config.toml
n_mels = 40
win_length = 512
arch = "jasper"
activation = "hardswish"
weight_standardization = false
depths = [2, 2, 6, 2]
widths = [192, 192, 192, 192]
label_smoothing = 0.2
loss = "cross_entropy"
residual_init = "none"
lr = 0.0019
beta1 = 0.9
max_precond_dim = 1024
adamw_lr_other_params = 0.00076
steps = 20500
Rows from block 7 of a small sound classifier, named by matrix and row number. Rows with one number belong to one channel. Each number is 500 + 50 x the weight over its row's rms, rounded and kept within 0 to 999. All counts start at 0. Numbers have three digits each. After the name is the row's rms in percent of the matrix's.
After each channel's rows are labels from the 100 clips, of 14976, where the channel reaches its highest value: "lies over" is the class under the peak. Only what is clearly more common there than usual is listed. The data: short pieces for a synthesised band: melody, chords, bass and drums.
# convs0: first width-5 conv (model.blocks.7.convs.0.weight, 192x192x5, each kernel summed), inputs 0-63
# convs1: second width-5 conv (model.blocks.7.convs.1.weight, 192x192x5, transposed, each kernel summed), outputs 0-63

convs0.133 119:525559424428507483519514543503510559563533512545526506473600409565486445576444393477519534495494484418501457530530386462501404529587428401452469429518460487482542545578501545373501441512466557
convs1.133 103:505457495517544375425399377475560520487461413501489450472493374507491330456519378489434509525402446541508510516481481540503546508440417487568563521510555442493478517573464515414498491477481455
lies over: C# minor chord

convs0.53 102:457502476491501465480449592498540566521486503511493519443529513517533530497490526529532543455502473539552476513524495485632523486519550493605488478504436552550388487501490588529527569504547486
convs1.53 107:464467474579498474482496391599451402555488472496390519478422512475482515616512510482498457486408463464425476382510501481368431451467453512500490506555480506510557459510587488518489498490536464
lies over: no chord

convs0.34 120:463443526453500539483462463437506525514571518491474514492414493523574474429523487447493475539655493558459549509537377509492541541482422425521501585554484473471530500579584527389535442499425475
convs1.34 101:524418494525611435456499466515454593515458504465447431455535490461420371507516484381525453479559433451478515415516410458460489501414462456439396515445484445480485506458482432398515528462455521
lies over: F# minor chord; F# major chord

convs0.150 111:559422412458464596485630442512514456406481469460541571479519489428443469463459548503492531492531465535503438502509483490478468536496494466514522496571512471451504575511358418489444520591513425
convs1.150 093:517475470521495543538475488439479474464558424487408464485499468532510486496469526518514498487597500444483480554544503430442440452480450488450547419545490480490526515488490448544427522410419527
lies over: G minor chord

convs0.131 102:544438435405546480508483494532535550583484549555557541421512490432541473517471524414446487551511537340419448499536455524525495506477464435410494454475491515441468537504441415502557436481531441
convs1.131 096:522378539504497382525537396437467517584489401485454438529447487503568445477478646480458543557457491498428490513510525535453458474375473533533423512534518427459476504468576390559463552513482503
lies over: A minor chord; A major chord

convs0.118 138:564580544593510503492508515494526497355496545413544486386615391333456500532541532558486425449552521558590438529535527494480569501482466569552443499531479506525578534397579519537471566503517489
convs1.118 096:469462420431545429416425485492454462520480494477457463410471449483421427563560494463494491477478494459556477449500488458522490515343463475519546476518499482537464496364412396485490442484469459
lies over: D# major chord; D# minor chord

convs0.137 125:482663577500519476508482468618504491486533459479488515529521452637481409476505467409453506490486492514532470488518541485482590494477419535493577469489474499498632526659581537356488489463516521
convs1.137 113:489534494596475378465453396524558454539483486513534503515464450459445351397595372445468469528468470481519483487533467549497497480466519515529574497526479511502509494607394719344503448473535468
lies over: D# minor chord

convs0.94 103:501475532664559447540530455459408511549479453449506532490467551504451461493609534524543571472528538438531537509475520503520525528501538547514581493534447440548494504497473377505598505561494379
convs1.94 088:487467432520441521559548432543510361463467537446482380497517577465448523491586501464498434457425450449533496462488479493445430456464455466478516516426562540477506489506507603442497500482572601
lies over: no chord

convs0.117 099:647648457559490512483480488522587520476574549445495494510534492421497519526531526554472392464524518464503517516547565492503433549527498520451490416479486524486538534412560504536437550531527516
convs1.117 092:456519499433500399423461459428418485554463506481495503536452490507461414500464506475510495571438463501486502414455487442533474537368507497511532481521510483556509452393393427472520502500443530
lies over: D# minor chord

convs0.96 118:592558557521461469540479506502517550424406460544530485429543514516473615504544551524423406402527468539526436534485561477503421456464584540504445409523523494465414553546490538570500531531588480
convs1.96 102:498491491481434433496502424418447499443488461533436541493482511398464501432507691424503501501365474473468470495519498509464448544469517462526421520516504461560513487470451404488570494543478519
lies over: no chord

convs0.43 097:493413473464331557487504517383533545490583547501511581528554545538567485493526505462549551498530504496464459539520377474523432506533554439485507548531504495439531467564469506491458532538508426
convs1.43 095:494372540559585502489488480469414431608477470489518428459472540539407485442518471461498486526522482451504538462507456464427570473317451488450437529522502513458505494506490425520480511464524550
lies over: F major chord

convs0.39 082:534511547482428439481440517477507528501480481436540516447571495546593484506474547567486529489569560627445455473510482506496581506477543465524572455505525451530506499519508484505508535512505438
convs1.39 099:457431523483616515428501460509400438626511471465513388445470475476423488474482452450464473504512485490515513538473520448421495516389542461450487532407506448516476538485447473461409460476514542
lies over: G# minor chord

convs0.2 142:488353530497491616505493628533475546447558597512512507515493519381487480443505477551509452508583461410515555493507445475446516461468473527491517498505498472596461522468462585559485477443513608
convs1.2 108:497339462530548377494543472455407468575474473539498480489494463420580395541549406511497544458424530539541550420460492515480516515379462484513542477551483506434428521459441546415514520517547493
lies over: B minor chord

convs0.25 085:502505510471544466508468575460515513489459506570583539559538548513606517570526492561568487510522519551590481513534474566611558575532541483504512434496431512597499541474532515497540538429475514
convs1.25 093:452447487500578542385496430445414504543523451486416435474475487529349570502569455454462589453509529505502513496500519477492472581414542501400410534423471446484500491507456476480481488425481622
lies over: G# major chord

convs0.127 071:472589451411511507519458526453518623501588556473499469535394485469533580463446569529567525476498572452441505492540522446523495540443423492499514489452396494478494553440540470469504473542529475
convs1.127 091:507464542612451365432502434404391505651487495472455454566476498519519374519563542499463478528516452523463465512438502469434524531385501496451501471560548445466486480456428460517486537499488490
lies over: D major chord

convs0.171 135:533491435453515361506495477627461481461555528518467499503561480499492448641486385472454532515517511487478474486514529476494538474659473455491512472443513489450472514534520477508502535552471478
convs1.171 102:500430534499480381438444427521539499496514457502608494539492415496495382514562391453503497494490552553492519458512487537483500513569445507521484511460490494530526488562524452440530507403535559
lies over: C major chord; C minor chord

convs0.103 136:496438561532482452531499533525488554469650495428466511473554545491483528518541571391411443464411484511490466494501659520425482524582440578519445492512471504548611524514409514459514499481544535
convs1.103 102:471414475474451550481534460449479454406455415467514567496443502390493475509504483452504444454432427480537548462452525453488451548553458496451495529555511447461501473476532384418510511429487536
lies over: D minor chord; C# major chord

convs0.175 117:570499453499532479475466560512495457492461439461523533527545444449461539633489506527535534439527501449600556539506484545494521513571515578521464481483468508361499436528482515512549533589509436
convs1.175 106:472345456514500350485513443468468491578501437544525496527473441441493516529536494507531515488529533573561546481530552483514505486443511464499469507539468521658535503544547355506577492442518514
lies over: C major chord

convs0.62 095:530504583500466406492511481520494531485496610499512457423461523381522485577507582491607493521506476485533525481471598569509564578518517537558440417547539507583559502516548423496547532506494572
convs1.62 091:475423445571452373496455445490557461526449474455437437363508443431523430519561459472508498500417490530561585474552592487514469459444473524439508521510463491528509514463461475473431501494524442
lies over: C minor chord

convs0.78 101:500502437537484583527496474508515499518502420535515445463469509478528484439477405510357366400528431453460464535485404477424442472498439397440466545460528487408508465525528496492546491573524489
convs1.78 104:475457469424385427516515489477495418528492395540432671487507542491585386526509464627583498599511443508518455502516465469531474511479528500471485527459517470482517482483400679415467424440521515
lies over: G minor chord; G major chord

convs0.121 096:474472473446511465453572577484586511530451477519588521486591474484507464485467464439442481510449568563469450561566485511533474417442462513472502440438460455469556518493469500496505431472577547
convs1.121 098:480496488545502403554526349545523448683592496545382569560473537504474527566522523548466516491469465425524388504495462463457427433432570492515482524521553503592570480483508463536540502522494491
lies over: no chord

convs0.1 095:504477560514454490537541544470538576391457509523482413516541450458478510492464500517541453426512476553538512527427552521494457468552463510500498466535480528618533438425460508505497505436517576
convs1.1 097:432460477534498527476503475550462400667534515458395600468422491501547479561457484505507478459492544468540455480462498474417486444453581414506589498490529532494527526508542458601529517514513474
lies over: no chord

convs0.61 083:514449469493481490473469578597479529486434538495534545448425486555517479568471503493479568476430570564485480473462516511466504584552544366532496502561438497583452523530485497629578513512549549
convs1.61 101:511481468554546453456520373496556499556499516473418486442503484433475511529538472446505524519472398504492504440494527434487426453477489504418538464486488501460512509495547454490454481540536451
lies over: B major chord

convs0.75 097:513452467648439467529491527532466512503490426458535476546541503461477558537557465448503485397460530485538483535513474531503428540428606512511488469551404501570467516514485563614495423612567383
convs1.75 096:520477523443392435516479455523471411438506500442436421507516581547445402561528527483523489504522516442478592419439443540477531418394491526508402446497475462618526456498475407475531471449496447
lies over: A# minor chord; A# major chord